A small image super-resolution model, trained from scratch.
Training: normuon at rate 0.024, 19700 steps, batches of 64.
Data: trained on patchworks of several textures, 145000 training examples, 8.7 epochs.
Rows from block 7 of a small image super-resolution model, named by matrix and row number. Rows with one number belong to one channel. Each number is 128 + 24 x the weight over its row's rms, rounded and kept within 0 to 255. All counts start at 0.
After each channel's rows are labels from the 100 images, of 14976, where the channel reaches its highest value: "strongest on" is what is common among them. Only what is clearly more common there than usual is listed. The data: patchworks of several textures. In brackets: how many of the 100.
# convs0: first 3x3 conv (model.mid.1.convs.0.weight, 256x256x3x3, each kernel summed), inputs 128-191
# convs1: second 3x3 conv (model.mid.1.convs.1.weight, 256x256x3x3, transposed, each kernel summed), outputs 128-191

convs0.134 [157 101 141 149 136 131 120 115 179  76 150 116  95 137 137 145 180 138 126 136 115 135 151 180 150 160 154 134 133 136 113  57 128  92 117 121 110 158 136 114 117 197 116 145  99 122 171 136 153 134 142 122 108 132 138 136 125  89 145  92 109 116 122  72]
convs1.134 [125 157 159  73 151 154 146 141 136 147 159 149 160 136 126 139 123 147 125 157 130 124  58 130  98 129 123 195 128 153 109 125 121 136 140 118 144 138 138 107 127 147 138 177 103 134  61 198 104  91 121 182 139 130  85 120 133 129 121 170  85  92 116 186]
strongest on: honeycomb (35)

convs0.74 [157 139 112  99 124 110 143 154 197 138  56 128 148 176 118 107 105 115 132 105 117 136 175  93 127 177 144  84 135 115 125 116 101  98 122 143 124 148  97 157 140 143  88 111 102 155 118 151 162 147 159 140 132 101 103 149 113  97 133 168 125  90 123 124]
convs1.74 [151 182 101 113 156 143 161 100 159 131 150 114  95 152 138 171 162 181 136 150 136 135  92 133 118 128 108 216 148 104 144 147 148 103 108 135 150 147 115 113 125 163  99 154 136 148  82 144 148 140 109 124 103 166 129 140 178 163 151 110 124 130 119 116]
strongest on: looped (39); honeycomb (35)

convs0.211 [140 162 102 108 131 146  86 123  93 101 132 136 129 112 129  92 124 111 144 135 153 103 160  86 136 134 116  94  95  99  83 157 141 131 152 124 129 144 100  85  95  63 137 109 127 141 134 138 114 133 150 121 151 125 150 123  98 107 107 140 141 150 142  90]
convs1.211 [128 175 103 171  84 131 157 123 131 137 144 136 192 167 116 151  93 170  90 133 145 135 122 128 139 147 130 118 119 103 163 130  98 145 127 176 156  98 120 144 101 149 153 157  79 132 147 159  73 130 153 150 101 169 150  88 140 160 149 115  87 119 124 131]
strongest on: grid (30); looped (28)

convs0.187 [139 132 116 147 136 109 109 129 150 119 138 115 117 142 131 119 149 138 133  91 118  80 152 149 144 107 125 112  90  88 131 166 148 142 140 124 148 140 119 121 133 123 145 122  79 137 102 107 126 103 182  80 117 136 154 140 100  81 122 133 131 134 128 127]
convs1.187 [120 148 125 119 114 161 105 129 146 113 103  95 155 154 137  91 116  52 136 141 147 125 111 109 142 166 137 169  81 123 103 124 137 159 124 143 131 131  73  96 111 110 142 147 129 122 132 119 145 171 160 112 102  59  95 125 141  95 114 138 144  81 145 147]
strongest on: rays (31); rings (28); spiral (28)

convs0.249 [145 147 126 168 105 125 116 164  96 117 127 140 130 111 107 118 126 137 157  97 138  85 128 146  80 132 131 162 110 146 124 149 148 131  90 139 117 127 132 123 130 141 127  75 120 168 174 121 160 102  87 132 146 121 107 122 125  91 140 120 137 146  98 120]
convs1.249 [119 140 129 147  90  89 133 115 135 121 129 149 133  96 133 142 121  96 135 124  81 146  89 159 117  90 166 104 135 142 143 115 122 121 137 144 158 119 134 164 132  86 119 129 114 163  77 137 117 138 164 157 126 170  64 115 125  98 117 131  99 134 150 199]
strongest on: triangles (38)

convs0.186 [144  96  67 127 109 131  87  91 144 131 123 133  89 105 174 113 137 155 120 139 123 136 135 105 144 110 118 202 169 160 123 107 139 136 150 168 106 111 106 140 122  90 143 136 110 122 159 133 112 129  85 159 148 146 115 115 134  60 136 166 117 101 152 112]
convs1.186 [112  76 161 112  99 137 130 128 106 154 159 113 136 104 149  88 105 125 139  99 144 128 124 122 103 143 123  79  65  89 121 150 117 163 154 133 127 132  99 122 177 166 137 118 139 128 113 101  94 141 108  99 127 141 113 129 149 117 148  85 120 152 147 104]
strongest on: dotted (40); zigzag (28); centre pattern: dotted (25)

convs0.16 [136 141 170 110 154  97 130 107  82 110 107 132 147 116 141 135 110 122  65 117 124 154 142 176 122 180 185 106 113 147  88 133 125  80 110 110 103 126 118 181 130 151  96 127 110 125 145 137 163 113 113 101  82 189 122 123 146 109 136 103 141  90 131 108]
convs1.16 [125 104 140 168 130 139 128 113 100 131  62 138 102 155 121 103 142 118 156 116 100 108 135 106 136 155 173 149  91 152 163 161 154 219 150 104 139 120 161 102 118 128 151 173 166 111 146 139  97 126 106 139 145  81  93 148 139  58 142 147 118 102 156 149]
strongest on: rays (97); centre pattern: rays (65)

convs0.241 [138 114 181  89 144  92 136 132 117 130  82 101 142 107  96 147 132 103  97 106 120 107 123 200 147 132 122  92 137 127 159 153  89 122 147 119 128 148 117 137 152 123 100 109 104 112  99 160  85 136 142 136 159  82  89 114 149 102  93 165 130 101 134 129]
convs1.241 [147 124 106  93 148 120 144 107 141 117 132 109 118 124 167 117 104 162  70 146 139 152 140 127 133 144 167 118 152 138 154 114 162 106 128 171  90 115 129 149 163 137 119 131 121 154 136 143 145 151 150 144 104 155 138 126 149 139 176  90 152 108 122  91]
strongest on: triangles (88); centre pattern: triangles (62)

convs0.172 [137 115 141 153 123  91 113 155 140 134 118 127 118 118 161 112 126 162 113 129 165 114 148 143  61 144 135  94 122 137  98 148 100 148 109 117 155 133  79 113 157 137 135 134 148 168 138 134 163 125 143 119 141 164 126 163  85  40 140 114 149 121 113 125]
convs1.172 [139 143 135 130 125 114 123 138 104 139  96 147 141 135  92 118 148 166 115 126 141 143 147 105 145  96 165 128 109 100 123 104 146 144  94 129 108 130 102 156 100 105 112 113 121  77 168 135 116 104  89 133 117 116 130 110 122 125 106  91 129 129 153 132]
strongest on: patches: two (51); triangles (36); centre pattern: triangles (29); looped (28)

convs0.91 [128 111 121 164  99 123 112 132 130 110 127 143 120 103 125 153 119 131 135 108 123 123 132 159 149 156 171  72 116 135 120  55 140  82 117 126 122 133 135  99 151 142 138 109 142 111 144 124 171 130 158 117 135 136 129 123 120 147 129  91 116 124 123 146]
convs1.91 [ 97 129 170 114 136 163 148 100 107 132 110 103 159 111 106  95 119 110 140 100  88 102  95 145 143 164  80 166 133 125  96 174 119 146 154 133  95 164 156 122  99 112 124 145 114 140 119 168  80 111 143 191  85 132 110 141 152 120 142 177  95 149 139 127]
strongest on: triangles (55); centre pattern: triangles (40); honeycomb (30)

convs0.92 [108 123 125 137 108 130 111 135 152 110 146 142 135 115 163 132 136 150  95 115 129 151 107 181 150 145 158 127 127 114 118 123 111 147 128 156 170  90 147 154 135 185 158 121  70 112 160  86 168  82 116  75 123 110 125 127  99  96 131 120 113  88 126 114]
convs1.92 [151 120 124 124 181 155  94 137 120 114 115 117 146  99 115 144 156 107 139 128 162 143 160 120  78 103  78 166  98 163  92 112  84 133 130 121 138 148 144 124 129 120 121  90  91 134 138 151 120 137 124 121 161 135 130  83 128 147 122 132 137 129 132 107]
strongest on: honeycomb (45); triangles (43); centre pattern: honeycomb (30)

convs0.10 [123 112 116 167 141 121 134 109 108 110 146 133 135  98 164 103 132 129  93 123 157 125 102 166 138  98 115  84 134 124 116 122  97  92 137 134 141  96  83 120 130  73 127 171 105 125 149 102 100 100 101 125 121 143 127 135 131  87 137 109 148 123 131 108]
convs1.10 [125 122 174 176 132 146 131 132 171 124 147 161 119 123 117 131 136 144 151 134 152 152 156 110 148  91 142  71 137 159 150  99 153 147 160  99 113 120 111 137 117 130 137 150 166 109 180 129 109 153 137 129 151 123 146 123  79 140 122 153 155 122 167  95]
strongest on: zigzag (27)

convs0.6 [145 107 169 121 117 152  99 126  98 148 134 142 117 133 144 126 121 128 139 102 145 122 145 106 131 133 110 165 152  91 152 141 153 183 145 121 122 121 177  96 103 143 153 159 129 155 126  99  77 149 113 113 124 124 133 137 116 120 111 124 129 153 139 133]
convs1.6 [115 149 125 137 113 181 145 136 145 115  98 131 167 113 118 122 121 143 146 123 102 115 158 134 116 153 166 153  83 137 129 134 120 159 133 101 160 122 118  92 129  69 116 117 159  96 150 142 143 100 144 107 155 117 135 120 122  68 116 159 129 137 108 116]
strongest on: rays (52); rings (30)

convs0.70 [134 182 104 132 146 147 108 119 136 102 105 157 111 130 124 120 168 117 129 144 150 109 107 110 148 136 147 144 138 117 121 104 124 122 120 137 120 135 124 153 123 121 131 127 126 117 161 122 137 118  76 160 129 144 134 172 135 133 146 136 106 130  76 108]
convs1.70 [141 146 134  94 134 117 115 158 132 149 183 148 132 170 164 152 113 118 126 166 133 138  89 123 102 131 135 146 154 118 141 130 167  97 140 135 157 161 124 112 112 143 135 133  96 163 124 103 163 113  85 109 123 128 138 126 114 114 106 209  89 116  84 180]
strongest on: zigzag (46); wavy (38); centre pattern: zigzag (33); centre pattern: wavy (28)

convs0.65 [169 139 127 131 109  57  89 133 119 135 131 122 119 113 110 117 138 111 130  95 101 127 130 121 106 161 146 142 123 142  95 148 127 106 120  73 125 123  99 151 118 116 118 117 147 147 129 143 132 100 153  93 105 151 114 146  93  65 137 127 125 129 119 120]
convs1.65 [105 131 136 147 123 190 129 138 131 132  98 132 153 144 105 155 128 107  98 121 156 150 143 154 150 118 124  66 113 112 111  86 131 155 121 143 117 121 122 139  72 130 121 124 160 110 145 133 107 130 151 146 143  96 131 101 129  95 120 119 136  98 160 144]
strongest on: patches: two (51); rings (33); spiral (33)

convs0.255 [124 114 138 133 126 115 104 130 108 133 134 144 138 121 132 144 130 109 125 118 141 141 134 165 117 185 164 140 127 132 106 145 128  98 142 121 112 156  76 145 123 142  76  93 149 153 165 150 118 140 110 130 125  46 158 130 119 106 150 127 127  95 126 151]
convs1.255 [145 163 109 112 151 159 124 107 124 144 120 128 134 131 116 123  84 146 135 124 114  83 107  88 160 125 108 104 123 123 110  90 155 110 129 112 140 164  70 146 136 150 121 167 125 128 153  53 120 157 140 124 117 154 146 127 138 122 139 128 147 140  93 101]
strongest on: grid (29); zigzag (28)

convs0.151 [145  95 137 125 123 109  92 140 100 125 164 111 137 152 139 144 138 164 144 126 127 107 129 138  85 140 122 118 122 156 129 158  84 171  93  91 133 138 167 102 117 123 121 164 122 121 101 112 175 148  78 130 152 145 155 113 128 132 127 148 119 141 126 151]
convs1.151 [156  93 100 160 139 135 160 132 128 146  80 141 166  87  95 166 142 115 144 173 108 147  91 143 102 154 112 154 135 117 158 116 135 181 128 120 118 101  88 149 103 130 127 103 143 114 143 134 115 168 166 119  67 120 140 115 107 147 153 146 149 142 174 134]
strongest on: wavy (41)

convs0.1 [158 144 126 109 154 122 103  66 101 119 135 115 126 132 162 109 142 116 157 138 112 113 159 165 130  99 110 116 184 114 130 108 147 115 126 136 106 130 131 120 137 109 153 121  71 136 107 141 107 111 103 121 142 107 111 140 164 132 101  99 152 152 138 130]
convs1.1 [110 134 114 142 161 151 133 106 150 150 105 129 134 124 150 115 135 178  96 123 152 115 131  95 136 142 152  79 103 138 121 177  76 152 118 123 130 145 140 133 116 152 129 112 139 122 143 119 112 134 116  80 136 174 122 144  96  85 141 104 139 157 115 125]
strongest on: dotted (57); centre pattern: dotted (38); studded (28)

convs0.240 [129 113 108  92 131 124 102 131 106 124 169 137 134 147 131 144 138 102 120 127 126 140 169 163 103 147 139  97 186 108  98 144 105 174 119 139 127 142 108 109 145 182 129  83 135  75 157 125 125 126  97 180 123 107 123 124 134  87 133 134 114  96 148 140]
convs1.240 [158  77 118 176 117 147 171 103 163 128 106 100 111  99 115 131 191 109 109 137 113 155 128 114 131 148 125 110 132 109 148 100 151  94 116 129 170 170  64 110 100 123 156 149 111 123 114  86 139 154 146 143 122 174 106 143 141 121 136 107 145 158 174 107]
strongest on: dotted (46); centre pattern: dotted (34)

convs0.56 [159 143 143  59 159 139 129 165 149 119  83 104 129 110  85 137  90  97 129 127  44 145 131 137 120 119 120  24 117  95  94 127 111 110 141 157 115 133 142 148 112 170 107 133 145 159 111 131 152  98 133 138 155  94  76 129 136 121 119 192 132 117 106 145]
convs1.56 [118 107 121 125 150 142 158  67 118 142 139 114  64 120 138 142 132 171 131 151  89 135 117 142 131 125 135 140 124  74 146 121 178 115 126  99 131 100 140 120 154 116 113 130 172 151 109 116 133 119 146  93 139 158 129 149 147 123 147 105 122 123 135 143]
strongest on: triangles (45); dotted (35); centre pattern: triangles (30); centre pattern: dotted (25)

convs0.108 [109 153 140 109 139 120 100 104 165 113  97 107 103 151 129 139 169 108 112  79 134  85 124  97 141 117 147 152 134  97 128 161 116 153 157 122 111 118  94  91 130 149 121 145 137 120  89 136 149 116 115 122 119 109 144 129 166 115 111 120 122 159 135 159]
convs1.108 [104 126 102 121  95 139 145 119 155 139 131 110 121 112 154 142 108 130 116 159 165 147 160 128 154 135 116  83 127 122 136 106 100 122 155 117 146 151 134 125 131 172 109 139 101 184 124 144 126 168 163 146 138 181 141 122 113 165 115 121  93 128 146 135]
strongest on: looped (29); dotted (28)

convs0.105 [107 145 118 169  87  99 121 122 126 124 128 158 138 128 140 128 132  59 101 122 119 136 120 148 109 116 150  72 108 147 116 147 166 102 157 139 135 100 128 146 144 143 114 147 165 123 132  90 141 120 134 146 181 146 126 141 109  88 135 145 115 116 104 159]
convs1.105 [165 119 128  69 133 159 133 128 142 121 141 104 150 149 152 154 130 133 136 147 120 150 113 107  99 184 138  89 146 155 143 158 111 107 118 135  96 154 114 136 160  95 123 137  83 105 122 141 165 115 165 127  69 164  97  94  67  86 140 121  91 109 142 137]
strongest on: wavy (43); zigzag (37); rings (28); centre pattern: zigzag (25)

convs0.178 [134 126 156 113 138  98 114 139 123 156  95 142 125  95 137 122 117 119 153 136 147 109 154 160 101 153 134 128 126 163 151 133 117 131 109 176 129 132 122 120 106 155 135 143 109  83 146 109 108 120 165 165 142 134 108 113 105   0 152 154 160  84 108 143]
convs1.178 [134 100 118 114 155  74 139  68 109 117 144 100 151 108  90 148 178 146 122 107 102 110 152  79 151 167 119 127 103 103 139 130  96 142 137 128  94 142 119 153 114 119  93 122 106  85 121 146 112 115 134 146 104 148 104 105 144 105 165 128 136  92 158 130]
strongest on: honeycomb (35); triangles (29)

convs0.32 [156 102 113 145 105 128 152 146 132 167 156 149 132 138  94  66 144 105  90 136 117 124 116 108 127 150 104 116 108 144 111 110 119  97 124 130 117 138 129 142 135  83  70  97 195 135  90  94 115 116 143 130 153 144 114 111 117 134 110 142 131 155 124 106]
convs1.32 [127 142 155  84 119 145  99 160 111 147 122 124  69 138 150 102 123 127 136  93 120 109 163 155 168 123 119 103 178  87 145 149 163 117 119 170 153 134 148 140 161 139 145 133 144 188 168 136 118 129 126 164 104 109 120 107 114 128 121 148 103 157 118 149]
strongest on: rings (37); studded (30)

convs0.192 [145 133 145 136 145 138  83 128 149 159 102 131 133 126 145 115 133 133 111 135 123 111 127  99 115 125 113 139 155 114  82 150  97  94 110 122 146 169  72 141 148 130  87 161  83 149 125 162 175 116 150 114  94 120 121 130 133  89 146 155 103 128 142 128]
convs1.192 [146 132 176 137 125 121 126 163 106 147  92 156 151 127 127  98 103 135  90 128 142 109 143 145 160 125 139 142 103 110 104  94 175 162 117 141 138 144  85 108 126 156  95 152 111 106 115  86 138 164 115 136 194 140 149 156 129 151 117 122 158 121  99 113]
strongest on: wavy (45); centre pattern: wavy (28)

convs0.193 [130 105 136 113 142 134  78 150 143 126 123 126 104  99  93 109  94 113 117 145 107 150 129 130 166 155 109 146 141 175 159 125 111 130 131 137 135 170 165 131 128 130  97  89  99 104 126 167 105 115 161  86 110 114 127 123  84 160 125 117 115 108 171 136]
convs1.193 [179 126 125 163 170  68 114 139 118 149 147 125 129  80  99 113 138 163 140 102 145  84 122 166 115 105 169 118 143 117  87 152 134 137 132 128 126 129 151 123 118 133 134 128 165 167 148 166 119 132  94 116 151 146 120 112 168 158 167 136 168 162 114 120]
strongest on: honeycomb (33)

convs0.253 [114 146 122 113 118  71 132 160 134 119  94 128  99 134 127 137 130 131 102 107 126 129 134 144 130 130 136 112 110 104 135 132 150 113 116 143 152 110 122 107 143 150 108 107 124 163  93 146 113 102 141  82 136 143 156 119 146 142  97 103 131 137 107 127]
convs1.253 [157 113 143 123 111 147  88 127 133 131 105 163 164  98 114  72 110 117 111 117 131 134 116 165 124  94 138  82 142 137 126 114  77 126 160 143 128 124 139 112 152  88 114 158 103 143 148 124 140 107 153 128 144 143 132  99 117 124 158 187 106 112 158 131]
strongest on: triangles (46); centre pattern: triangles (33); honeycomb (32)

convs0.141 [149 151  95 137 134  92 134 167 109 159 113 154 144 160  90  55 125 117 148 108 110 109 142  79 122 147  99 109 116 127 145 138 156  92 127 135 115 137  72 125 140  94 128 109 149 168 116  55 153 110 135 139 143 111 132 103 118 140 106 148 113 127 148 142]
convs1.141 [114 128 164 110 135 126 115 128 146 128 174 157  85 146 162 159 117 161 139 156 106 119 130 182 132 102  92 108 138 133 138 145 168 103 125 117 124 109 133 133 155 186 111 159 148 153 112 143  74 175 131 112 108 101 148 130 123 131 143 130  99 139 133 131]
strongest on: dotted (50); studded (32); centre pattern: dotted (30)

convs0.227 [115 124 122 129 141  92  52  76 118  93  86  97 127 118 146 107 152 108  95 147 117 124 102 126 135 126 148 112 135 108 101 128 108 133 122 128 109 180 140 147 117 108 122  70 129 100 111 156 133 121 171 142 125 144 122 124 120 139  76 124 150 141 135 118]
convs1.227 [106 122 141 145 146 103 135 109 130 108 132  96  97 115 116 121 156 118 116 120 127 135 109 135 122 104 142 101 140 114 134 128 104 117 117 118  75 122 118 172 146 124 114 104 136 137 109 149 146  88 122  85 119 118 103  96 114 165 146  58 144 181 160 160]
strongest on: dotted (28)

convs0.57 [113 149 112 126 116  77 133  80 107 139 137 128 119 148 110 121 164 114 139 131 152 150 104 148 123  77 116 124 143 141  87 119 123 141 125 144 111 107 131 143 120 185 111 160 132  70 184 141 109 135 146 126 111 140 141 142 121 103 116 143 111 126  85 132]
convs1.57 [160 145 111  87 141 134 164 144 134 139 101  98 130 145 179 170 147 138 121 152 131 156 117 146 123 134  95 100 128 144 174 134 122 135 136 152 163 135 126 108 122 110 177 139  70 114 121 135 142 146 128 158  92 115 110 147 111  81 116  92 151  77 161 178]
strongest on: zigzag (39); wavy (32); centre pattern: zigzag (31)

convs0.5 [122 152 144 127 105 112  72 146 150 114 157 165 105 155 123  80 141 115 118  98 148 128 148 115 182 161 125 133 142 137  96 134 156 140 118 156 112 150  96 147 112 136 162  89 121 131 181 139 116 153 125 121 133 114 130 124 150 117 145 112 119 129 120 135]
convs1.5 [111  99 125 152 108 145 122 110 136 116 152 126 115 163 108  93 107 118 127 138  91 128 159 110 170  93 115 108 108 118 105 112 100 125 144 119 123 108 112 152 132 152 102 126 150  98  87 115 111 166 144 125  77 152 158 126 101 141  67 127 100 116 115 118]
strongest on: grid (30)

convs0.84 [108 103 125 134 127 128 102 131 112 139 133 156 155 128 133 150 106 156 103 114 103 130  97  84 139 133 155 153 169 192 141 127 117 167 132 131 137 106 100 137 123  97 129  98 143 122  98 106 158 108  97 138 124 188 106 130 136 105 102 132 137 117 116 165]
convs1.84 [152 107 156 151 165 131 155 134 118 102 127 138  75 138 118 107 138 112  94 135  85 139 192 132 117 126 133 112 144 137 143 140 123 105 112  46 101 138 151 178 148 135 142 158 135 110 162 131 113 101 101 122 139 144  74 119 133 110 100 102 121 147 156 148]
strongest on: rings (51); rays (35)

convs0.49 [125  79 147  74 127 115 138  85 117 113 165 129 120  86 121 110 135 139  95 124 126  92 153 146 125  91 134  61  95 147 133 130 100 156 100 110 157 117 140 114 155 140 148  80 117  98 150 143 109  96 118  95 158 143 114 140 119 104 123 127 144 107 157 120]
convs1.49 [139 109 133 130 155 104 121  67 126  98 105 155 117 107 143  98 175 157 142 137 150 154 104 129 142 130 119 127 151 137 133  97 142 129 175 108 122 149 125 132 100 143 161 134 180 168 128 134 166 104 105 146 146 148 114 113 127 162 144 118 158 148 174 157]
strongest on: dotted (30)

convs0.77 [148 137 153 159 122 154  68 118 132 122 132 142 134 124 106 174 129 156 145 121 163 108 136 127 123 137 115 149 155 121 107 137  96 179 110 145 166 138 115  82 118 149 130 159 146 117 105 105 161 139 117 173  95 124 139 107 146 149 140  96 105 130 143 157]
convs1.77 [109 148 124 126  91 124 160 127 122 143 109 122 119 111 129 127 117 163 143 159 147 115 147 146 137 114  90 126  98  93 154  95 162 172 113 123 129 114  81 125 149 152  98 136  85 123 153  98 147 128 127 140 154 147 155 167 148 128 116 163 138 156 136 114]
strongest on: triangles (32)

convs0.170 [161 152 108  98 130 115 128 150 116 153  91 138 118 181 139 103  97 112 131 105 122 146 131 105  98 172 130 129 149 138  95 113 105  93 163 136 136 128  85 161 101 132 138 131 108 142  78 164 164 146 102 149 133 115 116 136 137 147 156 140 120 104 141 143]
convs1.170 [150 102  87 113 136 123 137 102 141 139 163 115  99 142 118 151 169 167 138 142 167 127 121 108 127 124 106 157 151  82 136 100  94 107  91 137 155 128 117 133 138 118 103 139 155 171 130 120 152 130 145 124 117 184 123 142 159 123 139 130 119 187 116 145]
strongest on: grid (42)

convs0.232 [123 149 111 135 106 174  57 131 125 145 127 143  93 134 111  98 169 141 133 148 165 149 148  84 129  76 111  93 109 146 100 132 112 186 106 144 107 130 153 144 115 111 154 109 132 141 152 136 123 101 131  92 119 122 156 127 138  98 119  97 137 145 147 130]
convs1.232 [157 161  92 119  99 162 109 182 145 153 104  87 159 163 131 105 125 131 133 121 116 123 112 151 104 171  93 141 107 125 136 160 124 156 137  93 136 134  96 115 109 116 126 130 170 108 141 144  94 151 131  87 125 154 106 128 147 119  99 103 157 111  91 125]
strongest on: wavy (34)

convs0.23 [169 165 120 194 137 129 105 138 140 117 112 118 102 116 104 158 180  88 112 135 126 134 140 133  84 165 167  52 130 144 110  69 112 128 125 127 110 133 147 136 150 157 118 116 154 120 154 114 137 122  85 135 158 153 119 146 104  95 128 110 101 111 124 100]
convs1.23 [122 139 142 108 122 149 129 138 131 118 164 128 145 169 134 120 110 124 163 185 147 145 110 126  61 148 138 161 158 132 129 165 152 166 136 131 156 141 103 115 112 131 133 126 112 116  89 141 189  87 158 119 129 128 116 156 132 105 114 213 124 109 121 147]
strongest on: wavy (42); zigzag (37); centre pattern: wavy (26)

convs0.18 [133  98 163 159 134 153 163 125 127 134 122  98 142 142 129 124 122  70 107 127 132 108 116 127 146 150 105 148  95 174  96  91 108 137 149 127 142 134  96 116 129 131 104  71 112 106 146 135 126 108 112  77 142 183 128 109 125 101  94 140 140 134 120 117]
convs1.18 [137 132 147 106 130 146 120 126 130 128 129 135 168 128 118 177 125 187 119 141 122 137 172 142 164  97 161 122 154  86 167 138 124 163 129  95 150  99 150  90 111  93 100 171 127 125 153 157  88  88 151 146 127 108 111 138 123 119 145 130 148 137 129  93]
strongest on: rays (27)

convs0.168 [137 124 124 170 111  73 112 104 126 134 129 128 125 109 165 120 116  90 115 149 115 130  84 126 121  68 227 143 183 109  97 112 104 111 149 108 164 110 117 143 112 137 172 133 151 113 154 111 139 106 120 102 103 124 116 140 121 123  81 137 131 116 110  97]
convs1.168 [171 139 110  94 159 116  99 107  99 109 140  92 169 131 178 113 179 125 134 116 151 105 121 131 103 136 100 116 129 169 148 100  81 120 132 117 154 115  75 143 140 127 160  56 119 148 117 118 150 118 127 125 135 159 107  98  95 103 115 123  96 122 144 159]
strongest on: wavy (29); triangles (27)

convs0.219 [147 116 103 102 129 144 147 153 144 129 110 171 144 148 140 141 139 121 142 142 113 105 147 119 139 119 111 137  96 156 107 117 117 112 160  94 122 129 110 125 138 120 136 105  97 101 130 113 148 163 133 123  80 151 133 128 109  99 136 136 106 122 142 140]
convs1.219 [145 160 138 176  89 141  95 150 101 106 101  92 103  97 129 143 139 185 134  77  99 125 153 166 132  91 147 139 152 113 131 144 163 178 109 151 164 110 155 144 144 145 104 121 179 153 130 123 151 126 168 118 139 127 144 141 113 132 141 121 144 153  99 146]
strongest on: wavy (33)